{
  "encoder_arch": "vit",
  "encoder_norm": "layernorm_no_bias",
  "encoder_norm_position": "pre",
  "encoder_qk_norm": true,
  "encoder_layers": 8,
  "encoder_positions": "learned",
  "encoder_pooling": "attention",
  "text_encoder_fused_qkv": true,
  "text_encoder_qk_norm": false,
  "beta2": 0.95,
  "max_precond_dim": 1536,
  "adamw_lr_other_params": 0.0011,
  "final_lr_fraction": 0
}
Rows from block 2 of the image encoder of a small contrastive image-text model, named by matrix and row number. Rows with one number belong to one neuron. Each number is 128 + 24 x the weight over its row's rms, rounded and kept within 0 to 255. All counts start at 0. Numbers have three digits each.
Before each neuron's rows are labels from the 100 images, of 14976, where the neuron reaches its highest value: "strongest on" is what is common among them. Only what is clearly more common there than usual is listed. The data: simulated stained blood smears. In brackets: how many of the 100, against the usual share in percent.
# fc1: MLP up (encoder.blocks.2.mlp.fc1.weight, 768x192), inputs 0-191
# fc2: MLP down (encoder.blocks.2.mlp.fc2.weight, 192x768, transposed), outputs 0-191

strongest on: two lobes with orange grains (78 vs 14.2)
fc1.78:099084122133156142127113096127141093153133131132116131119084074142100142100109165139109095140161109095156110104165108135111127112109116126114150102149122122079113108124155105123129172152127123103060108165136127143098089196141171129140163122144163108130114138118136188104147137143142137102111087133150151132140111125119126159104110088149066131155118181132168147125098151101108156146086123097102141149100111103136142126152114152127118122096074145117101161150112121103154144113172144111120117128114111115118123125080147135130147164098167109124109100133138147109122113152133156124
fc2.78:143119128156107092127126119102080139125171159111187116165143162122189136101136091094132135093152080099148133122133131144117134088123147142100117171110104108155136161108132116161156139116130115191145096126101123071151194105100139154124145102126132119135090125122093091110159146125111136136103141137111108146139139068142127137138121095166121173092111125170083145117134112150123095085151100143168122152132104129129123138106143078132149143117149102118129132133145120132114107131134130124149102171142108102120126171123087077135118112143103150152129106119125108117124094105130116106

strongest on: round nucleus (46 vs 14.8); kidney-shaped nucleus (37 vs 14.4)
fc1.406:151127111149142103113117135132129130091152082153102141138148187124118131100107133185116175150097141116124158119115150112087149131155172128167153085165100124112146163124133063128133073139101132164140134146128135116157148126091137095159099143125127160118162149110129162115123112159091152115134162129177145123141140138114136136121132113162136149113118133158123107145123133144128175142120163138168143116165156107139136193117151123146169126126107090098103175166093153140093074135119134129111118168130133185122117117115143110116098101129148112114118097158138145124137145089144127112
fc2.406:147076109118151090164137125111113139148142162138140129070097128124129131138143128114147128148116125179135113152151126108144134103117090077126121069167162150101133121170179127129114179115113123103103119109135127156121123131135159165173124097129121092106083089160162178152111096138122093134126108107120075163162148146123139127128148110106112085134113116108157132147089115113143108107146133162120140117108113112134114153146106121094117108120150145137154141135127152153159142117120100119165112134115150122103193159109083146126131192163124120138127088140111129138116136167142081130

strongest on: small spheres (33 vs 14)
fc1.392:113124133092152156143153107153136144118122081113140184121117138115192111176121139114123136087110125120102136149143160155150150124122153114147109112108147132122126125160136137118124146170137092108077127111102145108154139166135127089104141141126195122148119152135108123120124098135189155137164156145094155139125172110093126133147093109100127127123170116100172140078106159125086167147113116135162138168079143151136098135079103108113156137151124137121146091080156148147129166122172132168098136131131153151102157161122097145126147164116125116132104140126142125152095127140116140112
fc2.392:142139117106197151144128148157114170172097136117149116118124117151089142116114161184089093100131146112121131105205114090109128168074145155163144106117129135097127128126152116101116131120090143116137132089135134113121118097113121153098116151115106165102123114167152164118104119149106105103124137115124139134132137138115091080112140091130159122085145118141139096131084100150127115136156156106173150120153160114116113095144117138170129116075089136143128090140129134131129123111095128142115135095134143082138128092146093146147082135126105068140122120088115116169137140143116135127

strongest on: teardrops (43 vs 14.2)
fc1.338:125176110120114136156135146111072132106154094166139129118102133121099118141147121111120131133179154089098144138173121113155099147132133097163057152134137113112120129106144113127111116126096128108123145128137103095140099103144166102112150136137096119123107122127121103115096103184105143145155116120109134138111178104126133120129125127148111094147102165134126152146087119145106161152116136163136114071154149148149135086136084098112182104163159123105189139151140110119160137126139121180133120140106121162105176160102112121109150094132100133175120186112117112145135141099149146141
fc2.338:119125100075134163166139138088156171174110157121142131109098148156108139142127084155101126122124118109126088153140183120107132140127104145089152097137118151160133141136090174142151128138135108124077116135152161116127108111108154119124177114150130170135139140158141164145141136116138098141143164147121087140114161128151129145138149140154133081136166108129096121147098083144122123092142155122101148114140128102123095187142154172099141147126153154130102134110077141108090107126121117157101148122154128135179082141161083128109143135135109116109109136124154174130137112106134125188

strongest on: crowded (73 vs 40.3); spiky cells (37 vs 14.3)
fc1.520:108074135121112142140127119105104102169120146110163110139132065190164166155141135134151129092123149112120147113090110196136127147164156122135188080151146101136107101109144094167124133148117152096114109141129131107111113128137109161149084113113161114092141100132166137108139109135144152133128111142138107102115107079107121133126118132095144144158110116108104107121132113102142085200139125085116124123103105107167144115103074150088143116118114130145135113118110156121110090131095133108112105134121121113128112117147094154081093148134123138106071113108131157131157120158130121125
fc2.520:137118128152074099118115110131126128113173077128143174118102152131162111111132123129106121085094175168134154127123129098066128124146114156120099211118129129143096153116136152111169104141114098110135123107151137117149117104129143067129114165136130112107122129162124097120139128112087147105100149152135196143147118167144113162132175135128137143122123110163127139126111133166148132121141126117143142127127160143114169128123153114138114138147142114125095127097085144121117159108081136163153106173131116134119137165140108157115144143122115151091112115156090071079155159113163142117

strongest on: teardrops (47 vs 14.2)
fc1.51:121125128111159127143149128068107117135137130098103155137109130077135129168092157119127132154118070111143120138084147166098107131152111078110184102125144074175122118131146148127139125164143169152110126123125139125087161142125151107115120125144074130132141098109123145138132112179136133151117158139142082137127131103155123081103073159137193167162164119115092142115146166126172137135126171116138090147153135140147110144141110120142130167148146159132120168106108156097103142137166123132119124133100171125126133099127155119160133135097104092143135157141138132092141140142141117107
fc2.51:104120113211116139150131110131123128114165172126140163104125117124137132138158147116124196092081108122089152150109103120136141104146103087152152124118135121099148120154147104204125120073143074129134113123155114150097129120160082129061113116135137100146108158169140144148124132101113141102156141128132145095138132162126130115176167148142116102130156157154131105134091130115137108124125122169159104155118082121120168105135098170136136114132150110128085132125132100121127164139137122131142101111127153136153067135116145135134121124128098141129097113128101141087084134124120112119

strongest on: round nucleus (44 vs 14.8)
fc1.60:105115140161139133119154155157124111095110133135149159097143136127163178099129132164172091171081137141103105120122118112126117125117107158157144074180104140164143096100158103128119148179119151121149152146146100118106139125133123100174139153109119150139139136159112116124107110104074163111141163174092125091089107155122134106147092119118164165145088139158141148156096122133107151158157155125150136072140164136142125125090112079126143118150138145134082123133095130135154126113116141104091133111142122110128183149118124139114135121149130107131094101171157103143128116117151120089
fc2.60:129150109184129134140119107131136137140137143134149116149148112144130124085140153139123140119084109149101166083123123139131118117109126140150079107176131156118162146115159166157114156085173127125174096148103120116133126131114121149123096198122133105159121125134112126142139125089102108092086093155161096136163130143123136121083137114072098099173119111134145117150098167152140112110123119138168164131122159105144157140126108086106103069125143117151154132156105175151087119127110117145166087114143159144126127128105134165119097151121113149099151119075146125139141121155160110098

strongest on: crescents (77 vs 13.9)
fc1.763:137141110109166162104124150150125121122099114130111149131100108086096163125132133093118142185120127192157158137130115128090103138140104153132119124112108164132145136119142141145093155125139126100139127193120100137153160129147155153105121134144136132141154164132163094106097149170128107157104108101135156148130162102100119105168132160164114099114143167108114120168101133073121152113145115104159121144181092132122104100141140137094096153112114133124114113114156123090076125132129106140106107126132142179105115114079125120135130178149140165164102142120166118181124121133085136097
fc2.763:139170170119151120160157146122167114109137092137148107127133117102132118141145147188180113182157113141166118127097157126137116138116123159121133127137115137127080138143117131126145131153150098165078167098137163171099127154164110138128139145121152112148108124124136140148095150139129172162112148115130104132148123128133143133098138144104139130127165117106157148082130108120167118110109118193158127160118107154144131154124132154189129148158104129148129174123179149153134140143183118128165153069144123134110171120158105148142111164145134140141110114103110129108172097142171127161

strongest on: small spheres (70 vs 14)
fc1.81:137098108092111130108115131117156090134112117123117167101090083105146111079120100115108132111126124092146130116122119146180118103128117119169128090120102161131158137125130121128110119121145128105102127141096143168125121098149137119167127124145166103151136157122129095134092154133097172127126118127171103121106136111113113092104167152177121131154100098158135114096148081135095162151147111148156189111093109080133137113146101151118118176140121133144125156102107140086143175140156136116079074136107080157117104125138115124169141103128140116152133138122133114090127105114096066107
fc2.81:110140105120129155141112124124090144110130113163059140162110102129075144162159143120123122133083092116121081107079160091111138115160109147095095169158129136103137155138127136081113129112113129133121136170114129127088119164151113098162106106125160106103128140123136130114127113148089107104135126098116135148112132115125136136107113104139115090148125177118124099174115078124144085102108159097113155094137140116152092134112139097121156134163167099162156125115143130093126080167103158149133096173119120137109179146142121135156107112101117158120128154141166138143097151120095124092

strongest on: teardrops (54 vs 14.2); crescents (33 vs 13.9)
fc1.194:140106169136133150123118112137121138096132093134111107130163101134167087094148119121133144136159151115136108119131132129143127155111133141124115138131130073099178135145127125124136105095126088103112128098104119098078106106131145147154109115101166153093112155153122104101102108137085163143088099133125108129112125185144098142142139118113171144134137141129101143131106114164066134202161154165120187126133117142142159144127133168147133094150142157120073079158129129142090114155091098146123130127132163139126122152058158155117149128125124119123103141082128116174120153137118128136
fc2.194:158127116114125103135163158123125094131118129087148141170131122115107105178144157133176145137096111145113147152174129105128119108150140093102173128142131131124166137114168077150113133061146146106139157142149083116127112152089102133130154117140082117187098165110119113149143160145135127139114161113153165116160141124129127132160145134163120082167151118142118117126138154138153098101069096127148079151151160116132121115127120120085152108114168091101115110133135127169158125134142112151105100148123149131125094125161141093131132076122103159146126140117088097107104140162141137132

strongest on: round nucleus (39 vs 14.8)
fc1.526:121155176127144126129153139151114138124132090151146145170121100110127114156145130147137151095108163121116152159110121097135159170144149125132119123152162135145143157154092168130126151130129128142124145157142132083150138136152136157136148155116084143139114149132127155172098116103153107158102122123066107185147119125158068107105130113090171161140181143140127108123147194068144150155117135092106120117121086135114099092106137102126116160139148107109141144118123126116089124152140121134158101143121141146102176146117147136145143152189172139110110127116139148096147114189132130128
fc2.526:132128117106086145147129123086143111149098128126116113086129122171131152115080127093099114109133126081093143104132136167159131104143097094158100114147128133113107141146140136087130073136140182193129148120096121137100100126102134083122095141161127131129155100179141109115119175160140155130129154110107120102157147159130112170118118121165100109086124118156099138127131090110130123131127126123152129126130136154134181094133157099112117156169122131168134123143125105094177172120127160116121123097137119152133120097136086146105153122057102108135117107113144099146148157096094121129

strongest on: crowded (68 vs 40.3); spiky cells (34 vs 14.3)
fc1.201:108142084164131125167123135149152130175189131161104120161105129146140128156128134083157140130147076135123137137122103121150138108148086079116177159085135123151140113162145134072126125113109115098111116137121141128138141158133143117152118127142148081104082114139106142153099169109100114181117106140097142116126127127129112072127164128155142135173153140153157082125116159114119088131071134158152130098169121119114113155113112141139095165110173135112137102138111117082128113143134159128147135124119092080122130114175114109079127134136119130116160144096148142107166140141122134118
fc2.201:122140173100123156096144110168165081124083091131154144126139140140122133094126106095084182102091179097123131170160154122111114133086166095150107139153101144125131079113132130175136120167139099106138107133104102130140081122121131158099119102130107130096140123159131163118084103107122097152164159103202106112084135199125102127124141148089135114115130157119121127128116120124146131145124090128111127142147102144131146094146130084122145123189149130097147129142160141136123174151122127125127126122149099149126103132119123129152160104134131122104101110160102134159117109127124127126

strongest on: round nucleus (87 vs 14.8)
fc1.725:136115129125152144075118146129102117096123109161128134103109112091152121141141186170073103144141141137116139099120135123109158121148133143156146099157127163168149153127121145116140103168144122115145180145112116079125125130086119141135126113112184157159136183082115121149104188115085145132115120086138135109115098109146151118177145141130117141123118098161129137113117139133137123132145119161113094127129135140117130057115117148102132110168151121096103134127126150103159091116138132131116163102150083169129145145097121166126107133104118094113150114128094152180115156103143112071
fc2.725:136146052138105131163109095128136152143135113134157097133125160120086112106155108159149161146117140137136159168118157116159079088108121076144118112121120160096128129139105077094110136134116164149131153144135046114158118089134146142098161159134104167156123133106113156123159076142114140125110138174099124175098135148147089087134122105131134144112106131121123121128105120141127084103137175135126126159131117172126129119105117083106079109141127101121156176126118091110116102143091095128140095148126125104174135122156107113135108151147118147112144123144107135113118112140117125125

strongest on: crowded (68 vs 40.3)
fc1.529:139134119133122140109112107142172100117129099134124176128126090108111136142082126209098132080160141103089101120099129158142165125121100150088177117146130126121122142144104149140124170154149137104153154079108178124104092105106121081126094103112129108141130125126123118139084149161162108158129142096134121140127115146141130134135081143122148119117146139128091151102127168185132085108106113115129116120135150119086141148145160175106146152125124126094112141118181137136137133129120141129127133127139136118094146124107083175081116136094160114133150132101123150134152102148191147164
fc2.529:095104142083135140137133167118126124169124154110151112140138093143142109107149155106126141122092134160140140126124107113115109124146121097105167103162078122118105112113130106123106128129123152158090109123115164122092142123107121142080147143148100129129131120119110129124184141148107124159090107116108117107139122084132141082118176124131122126073150151118165107076125149120148095149134164129145153140137116150109011063096153126142121170129098131113117140124172154093116150107130106104147117118140132097128095123141142141103149074158098121118137098106122118112113150107138119143

strongest on: crescents (82 vs 13.9)
fc1.181:119143149099103117116119121133126088126109170121163131109113166089145094135114091160143165174110115122136132137159113133142098169103118127130086165121133135116156137165119126125132091126087128122182080128167062141099162100173175105097110148117153141126178129152093131139125164143153128144176155097140136108158132113152130134162099129191121118122114135139148131119075134109143147139104127128128143163144139145148141096154126099144126084158061122113078132092117143107132091135107113145159114118122099132117136075135099097126128160104145122131130141133149123129104098120113126122
fc2.181:137102133134153141158126146052128166106153142127105098122140102117155105117178161167111095109110121169120133052091093146091124112151126146118151124131111110119104096137131136148122186134151148151092121111140195114153114146145139116105127135116113133165113118109163137112164108100106144144119136117162101128123121119090154098100117140087142125090130126117129102117147111117098107141119110112126110132073122127099170120088172114158136169098164106101122139149144154131139120103112122068152155112124112157162124134128130152099162128132145150153138123113117105116185148128128170101

strongest on: teardrops (41 vs 14.2)
fc1.200:114122139114109132070110172095147129073122141104145104134078109108102113128114138105131112157128131150140109180122096205112156092160155119100115156141146123113151109114168141164109126146138139147110106131140156110141162120107120156112113171158147132153139141111111162125168125130123148071121142141126122131095126090082175139124143159102121134110158132060170146158114127092130109152120154117125160152154135114125111134080122150143168105159093167118142142161134155164135145163085107103085137130097129117120125135146116175143118122091143167120125116130137108137128136128096137125
fc2.200:136099123159137073133155117120137156189144110143149168116161116159102139118116159164117147064112113135127121103120126092140149144115106131150163173102117110129113120105135149137138138148095088187179107145158132152136119153098154136134140136124128160143127130126120090147128110155160089126159131134151127114176130148156138135133112121167093126129112099146151103143129122144093171106173100140142144116125118110146115177133119126144159123133145144125104140134083141094164061067123161129171140157098124091149158132134128141103128128121148137088144105154096118160145163146155129088

strongest on: crowded (69 vs 40.3); spiky cells (59 vs 14.3); ovals (41 vs 14.3)
fc1.155:120088128105133111124080118125100130154159112138147152122132165162100117101130108133131114118080132087091103145140155134122090153128173116141100159129127163147118082148148122119118095190148131114131143138108093110096135123115138124090155079085151128139092151117137126176112144151124121139074139159084111102136125118131148128162131166149134134148088118094131157137127098114095111133120140128133103119146110136143132116084158098116111154151092068086108084154108123129097103130143141128118142137113179122098141126096120133107107104133121158115097116104099151170100103072134183137
fc2.155:132116114134141104125204121084152143099116118107075091134145118163111122135125126107159121127143151121133167126129126131107147147073116131166137136125103102136117151104097146102119066092119163135102123151106128161182149170128158111099135160140127134099127147146149130129160113110169121125138129092144151123107145153141084118100131097112142111176137125110125104139139146096108141160143085101099094145163112146119098130150140146154171112126147187145140104092111127103105137152114130159108146102175099142134104105176130096144169123136124114138105108137140117128162142135079077154

strongest on: teardrops (60 vs 14.2)
fc1.604:094142108124123080125094160111126124145072119130143148108127095180145152086066149104142146103149146124153106116074086128111133099132106146125122128153119133114123135162174096115081109145121113147125114114150129139103120154124121121109120127124161141151158150093131100112139108104149087077109121135133125121144109172124069130182111138113129136130143131132103137156138149107108162127095130128120157108143107113140140095141102100112108117101165105099099123133123126119130121075121090097081171097110109169094068136107120127137143103090128136173147108093169139136103124116143165111
fc2.604:133154115134139128111105154188095101082166109123107162103089108103094108143123099107117131132086148125153079092162150147152116149092107115122135133118155121129148148102102115123173123127136131075129106140103087114116148083143146118136091124090097135060129111159114114098093125126123153125119165148127115099127165095180142087118145108131145133142114119154134105123143109123155065147162105119077121119084130154121112080109142114137143136112112116129095123173113111101131107103133129135123099148134125117144106093111128102117144134121167132112119120185130083099130124074129126108

strongest on: round nucleus (58 vs 14.8)
fc1.236:123131138158082141107130106176131120107149158182111139138104170088131118131128159149109142133122151105102140104135119093129130120094143109085138121102122140104151088082135153161101139134135153153141173153131150120117110114101116114142142176174116136122158125123124105125140155171126134173138143130110126132117134113178131146151120133102155102091136107103121165131106130111139125102108107171132153145117165085092098148113098181183126139133124122143096120153131149187143116148110124100127089079137105121150117158112141158107106157135121144077127083096134189129118134128125068136
fc2.236:172111106124114111146136108143139129135133116145173160111136141101126154172093125113157133171098148151145120146130124074122108092163163125166161120179156134165128151137174087130101115168118145141097122124124128142122109107153155182100132164144109121149084126145171110125119122113082133115139096122134125095150124150108136139106152182126177150151098099124171120090131164133154127186161124147126144080130088132109142154149120128132129107160119138097174120149147114121160091135105101137164149106128176079134093096152127112125114150110125142095098136111120116120141135134136148125

strongest on: two lobes with orange grains (64 vs 14.2); dark grains (35 vs 13.9)
fc1.109:140122190129141130132125172119130105145138125135164087119157145127157156134091137124141114137120106119117122105097130129119128098125117142077121092082106094081163120158144153128114117192127125103152164151134131112110137112154129142129153156102078123139154118136142064118142134139133143103142163169150130128129156142132104156113148142112104163134123138163155142056172192130123157085175118111136159118122144136161184118139137129142122127108110112108100150092134128150139137149110130101143128131121088141129111115121066099129122134099115076138122130133150143082120145170123148082
fc2.109:108129113108137151142151125164141151127132125130109183154146109142116146133121145084098158153122149087127115156105103108104119089146122091149103116153131193106136135126095138153088167148100123129114108104120117154151146128155099155131123092111150109107135153140114182159169121133133110124186140098081121126099136152167134144164144141115107124133127112148110147142162108138133138165096132169099109123123097154171162152136149080114142100135186132125105180172136117155124141132118130090124086144144129123134129157152100120134130133120183142103102078111115082127102116123144107175

strongest on: small spheres (57 vs 14)
fc1.546:127136125136140112145097120135145150177132128143116145102105114160146095140104147123109103096156100083111128105144121096095131186168151147150136104132158113093173101141136109140107117130154125098133160137150145129124119121138139110113145088115101119134101123177167108129155143086147130128107121143127133143152096129090121140141171126112117060126084092149113164153156152140168112180139129107131171103134061091125120147153141129114093108136134129139118089116125134107153107160084144110096130128094131119119101145073155104119135147115115142120130127089154082120176067144133121112
fc2.546:163127125132129115115151131121087110132103137133122114127160100108096117104131121152165183123119181172134082125150154137139081117104177067113114206177140130187119153109110127122142153111111142155120117102086142143171171111100115136133135148150131144143135138101136136087110131171108167132110120150147139132104118160126128137159153138128118183131127168134136136137134121089132122082141145134099096135134143164134148097102111140130169145128122114122109136110126091145115166091153098145146126133143167129155126088158127127176150127125145110128126148171104152112105154084141136160

strongest on: two lobes with orange grains (55 vs 14.2)
fc1.221:120096157164153123084137159132170135147142135135098167163145142129124108138165114148149160162103078129153104112092151120125175111103098143087144121158110134131131121153140101135135134179089139106115139122133146150111124146149146141107119103146163099136110103142069110143103122150095152131089156106118143144152132137134138140139095147128158163159084067131120118116145155112128116106124102132146132143144159139130113123148147116146127127159162087092126092143164139084153154130142188147134116168134142150115133121071110101147154116142114210166161086125138136135138096142117130138
fc2.221:148182122127071154141148100105137126112101123138122106164155115117158183123075140150121153113133118110138183140130135109193119129157121135178098142108149128112115083137121166158140118125116135102139161156077141098142112128128150103150101158123143094121148117156113123143120084145085143126121107170147166131101115129121155155085134124115094119134155136109102165125125131128138156113130122117169121146122089145146135117094130163113121158140114157134115113153141129098156128164180115101172165134136107183127116120118179115159120121097166076113107123141101143124137163131092146136

strongest on: two lobes with orange grains (99 vs 14.2)
fc1.428:120103154095116110121121135123167114148110128126157061135156110143156129153121126124124141101116128176145132130103082170147136112097093094157123088089133151129128133154122151120104120152100128118135139127129094122130119125127082143097119143073138140167124152153126107153137093114188119076089093132127113151143120100124106153136161144145148098160178101153148154117154120140106073124118106112146067117182112081131109137132120105116146149135147118133089092129119143110150106151134194143163128110098103115129117132106144087153115111145158095140105138132132117124139095184123155134
fc2.428:107132124153102128089099102165141153137142110140125156136196118159143130123139111132144117152121150073128164125135150147125145114142129138123162177175135112089159091138142133191123152163116168134139090103075127132112111136170193110166137132128114127118117084091168186089154142142120138144132131127147130093103136144175128124107151119096175143147076138102113129110119169129117104122118165121120145145086146136110165128138100139126103133110147107112114133159146124100107138128107164098120144140186109155121146145153082145139166111120135117144139117147111106126136131130085140124

strongest on: crowded (67 vs 40.3)
fc1.533:111125131114111145112114121110132081122192103137176165116099177107122159096174167124154152174121109156118120108102150172160146128148108102122177120125166149104100132142138125077095101142106121146057123119139146148170120133113131070115100152141118115147127120124124103128119123095144139153138136167151149127129168117122133090122084107100144113098140114156165138147147141093165168118153174129148125119175131122126163122101084124135149140122177125107081118113079102109093152147144150131108118137131121126148089136153164138086115129123124146111134142139123123112127136118136111107
fc2.533:159119142124118124130102152167128132139118184170107126117120091145157078181129120123101138129113139138142083136131112068085131147154136158133094154164102168128159123080137122161158151119140091123167125110118065121093125136130152172133145095134098115134116133139147154132117130164157098082176165094151107155112103146155103172157148116147149156155157167158137122089126141153173131162109140123117150116134091135115105132140118137106161153113118119156159098144104141184132146109161108121123121173142130138118133124159124134175105122105109113127154132140138141146154140139119111151

strongest on: round nucleus (35 vs 14.8)
fc1.765:156151078126103128142146133128110116114104089142108130126116113134152089156141101090141133164133154106102123116131108120130126149135139081118124078113115131113169129131139179137169132139088180182144114116147170159134137138111108150130171098107145147118148150116104136116116138091105127128107143107115122128153144145127138134129132108158123142097136148145084087154111097148120142146141138174119140169156107146185135150157129137091124075129159107142140163130108150068119152087159098121082125119140126110112094118112102100152142116146119083128098104161123088175079092157148111134
fc2.765:137134149092146114157097113071173101101114134123143118092168098106140122128122133137147137135142195129152130163164122115148109091109070107177170116113117161150137128110155107112113133096131139136139114184126116135092151135167095093150111130161123114089126128127112120168096108178139169143124123164173114137131119119140128108170136085161164099121137163111149123150111121107149132112135092140136163082127142167113155130157119112144107137163142163139134154096118153166132149153101105134124110073115087158146105141153112150121164127142125135137148131131115161088153124134126128155

strongest on: crowded (77 vs 40.3); spiky cells (59 vs 14.3)
fc1.6:101166163101116134156141170089118146180113103118139137096165108118149144135146164149117097096155106144140112122114108106163121134159096152101123095151117195114134150109160151150082115148097134131091112143101138105142133108176152078155124143152166116089167098140132144150129159135133137125133131151114093164123128143137120133103070139124132086107149161118087138106141159117131117119128149127114135144134122116128134136123164174141142089165098127111135156127126099137109144123104078107107124148153132121126142156102112129083113157195151127114093087152100118158161130080134115125
fc2.6:113070123104086111147125161163144107141122134211128098134126145153130121128106168106122141139131129151131154137090101121100138145169159128134134157116102121128183145128130141115155134132176148113143078173164152118134098124101143106136111110112093119105125101151137124133106147126126157102105141136119150131154116168107139102150095136215142102128097104116124153126096102165138108148156180122121137111148115116121155125183125151100126109068125111168101088122083175081113152144122127139125146133103128156123126118152157159164143132128129131143146122106131159109104150117114139123

strongest on: round nucleus (75 vs 14.8)
fc1.659:114100154127120143148165135115124126155070149151144112148118138118128148101142151148153148177105135110154147159135105099123091122106090168104120149158088114101188130113145133128109121154089133111159127162136128119134080098119134128151152110121105183141124140157095151147091116124088146128105124089133135147150128112136126073144138140147136120154090137089118155158108093152087115122123134122153138094099161137109142124107095141141114091097098100157154114128110145151177082129130126094118148140086086169188126108061126141137123129135088118125116139110126117144164154147142146108
fc2.659:113126116147138125127133114167132140114159135107144153146101145094147085164117084160109143156120103116119150134145164098140098151157144099128122140134168134103153112127154113129107136090154115136164107117128095104138107141095106163129181110124086120117070117132170126152139126117102151131137151160120090133126171163099107203124144141131142118155156072138109129153109096165156089172141106143123118151104147118107115145150115137123151143098174105120155096132131163136144098114143118129148091151143124146177137105107147091110108096107148111063141124089115122105134132173131097145

strongest on: teardrops (43 vs 14.2)
fc1.700:168138142116147129107157118120121150138128105168114127160106139093154100126134110127139134126087174122138183110124086136130128141178124096150140117099130101124179104112116092128146130137111141102158181089133137144118138152109129122110128121125127124133116144134110147138144126144071115092118111114140073104112113132106093114123134119142078153112136103117066200140120082091128070116122152109163166114128160100161149116123131124101148111153162130111087124144103112127073106170100160156134135091087147119120140141136147196120095121136126135117118131113143124155155140130090110153
fc2.700:126107140094155130119129147140114123119151146144123120106108157191128108133128153168145117148100121102121115086112124101109082145164114139086095160121111075176153130150120169100146107144075139133132124145161094119097142146095121096124136151105093094114111089117134110125144068123146115131147134163159148127167118145172124109110118146122178108149126139173115080138121119166165127179163166077108114152148117113137153129151112163132177134098146158143133134102117127087130119133113137107100161135111138121124142131138081142103107129095136103141166079119123128134120133126126162161

strongest on: two lobes with orange grains (84 vs 14.2)
fc1.308:152136133166082113116089153156155129126182133140166110161098130132121125140123180147142080165142130106130136140154156153124146068151122124131134162133145089077150121141129127165129111128124106137169154113151095117105159143128195111183120125117125086162156163141135123150165119130120154126145140154150132134163094104076130155120160120181152138136113108142144151093158084114132164113138156140116112118111118106137104086129098123098143140130106110123106120134157129098096128154203155105132134144144112145104118132109108115133146113159128143136126179103130111101139104108102138100
fc2.308:173123132155100107133085116087128112157146127091127139139113122164136119112138158110115128085095100121112125117122128127071145141130123134088107160109147120106158124174140141155128192089095156141106087118110107123119093114134140178135175130135122089149148088113108167117156119133106104138119094154108154144082127162141129088164103102149085130120093150107140095099127169109125113142121160116108118152120130146137088121130106126166105121125155118143177134110118143152129160100171112114124121093140148122129174106067131158147113145103130094149101137123130149162077101143106140113

strongest on: small spheres (42 vs 14); ovals (36 vs 14.3)
fc1.266:122164136116105159124137123141108112171119113151153140127150161181152153121173106099139104141145107170152171184144121144174130150157167180137136148129101140112166130121110117141167120159151100087126081164110131148166149127165085169132115133133140143114166158094155143100150139149124142129088132110122122124164161113130091134160088136153141161115105158089106126141128134130118115153136147131116125135126114127141104129146190148127122089171126169099130114145116123152170109147099107068132137129129086102111115103107132110110105138173126097128126101139130126106141176120142155148
fc2.266:095154117164086119123101095144118151107120096149131100126128103071126112092146145107105127148127126148106164130160121098115106123128103134140143121173114121118177153105157147153140081106136136154100118107120108104087115126144168119164099107142116183167125130154099121110129144097098150131120150171099154156130083161145143100120114100083148125132148110137081119141124119137136122112150173130165121118165077081099121100154118088109108153149136128128098120125129142077141112169111128133107146155113111122140128144120128151097170073140096148139150145144065141142112112093144137143

strongest on: small spheres (43 vs 14); dark grains (38 vs 13.9)
fc1.171:098132153114142130136147124163115163164141101175122148205083126096149150146082174167145119152101115168148147110124124105171134109143136161095104122141132147162167116153105137127111121127151092142120134108108104146125120134100118136137155109138169106113091119122131100182170124132095132125092111083152106132134086141094103129126131122158131154131120094082157134140076173150149143162134104146111136165124128109133140138142110101109139110115135176117157114124144167113106137131073157131095135121140159107149104127112138148129150114138081153103119154102150141085140076143115121125
fc2.171:110131096161152127082122170143139072154145129115155160101149145105115108159103172119121157117131130124136118105115140132163123112123173108115184139115158160093114132093132146157093132127121123080132123108164167117119124099171115156128111135100118102160098185128155127133104110166138099149172110143137132123128122146115133140136087150165158119113150124098136143091176074117110128114120163103070147133123145143112075120141111148139171151158092132161102120147116093143107123142135141099185091149151108140118145138141135113107094170128118109123140166132121148114116159103159130111

strongest on: crescents (99 vs 13.9)
fc1.195:120112166127180077125148141142120126121087108160120169101125129099133161124120154089172162106147123116157104126128110126099098109148132134133101131110120120146098136115111093145179115066099097079114120145153097128138122160115164126140174132135080125149094132161160143137127155124102150128094134112082103122133119125103174116142102123141117113152173125132159118157155128084182126171135165167143126149104107115096159147098157135109146142104113134147117137102140122126157108126129093169143112125099123133112129109156164150079147153135079146153099097116108161099155125107129134135
fc2.195:171138147103123143142108140139122150180104081184139097094108129201094116130135126100158122185142153119126132164087128139132113094125096158120178124143139135146136119103130147115133111170082093188145080131096136124080161117138128111126090127110105131101144134137093075081108141112130132146105134120090124143082124141148112129142118098122118152163127136131099127133119121114127164096127110141137179133094066129134142111112120143122140136110157113115142164143101119124138097111086130106106135155120101118106116162165155128141121143132137094110108135107152117099168115099126152158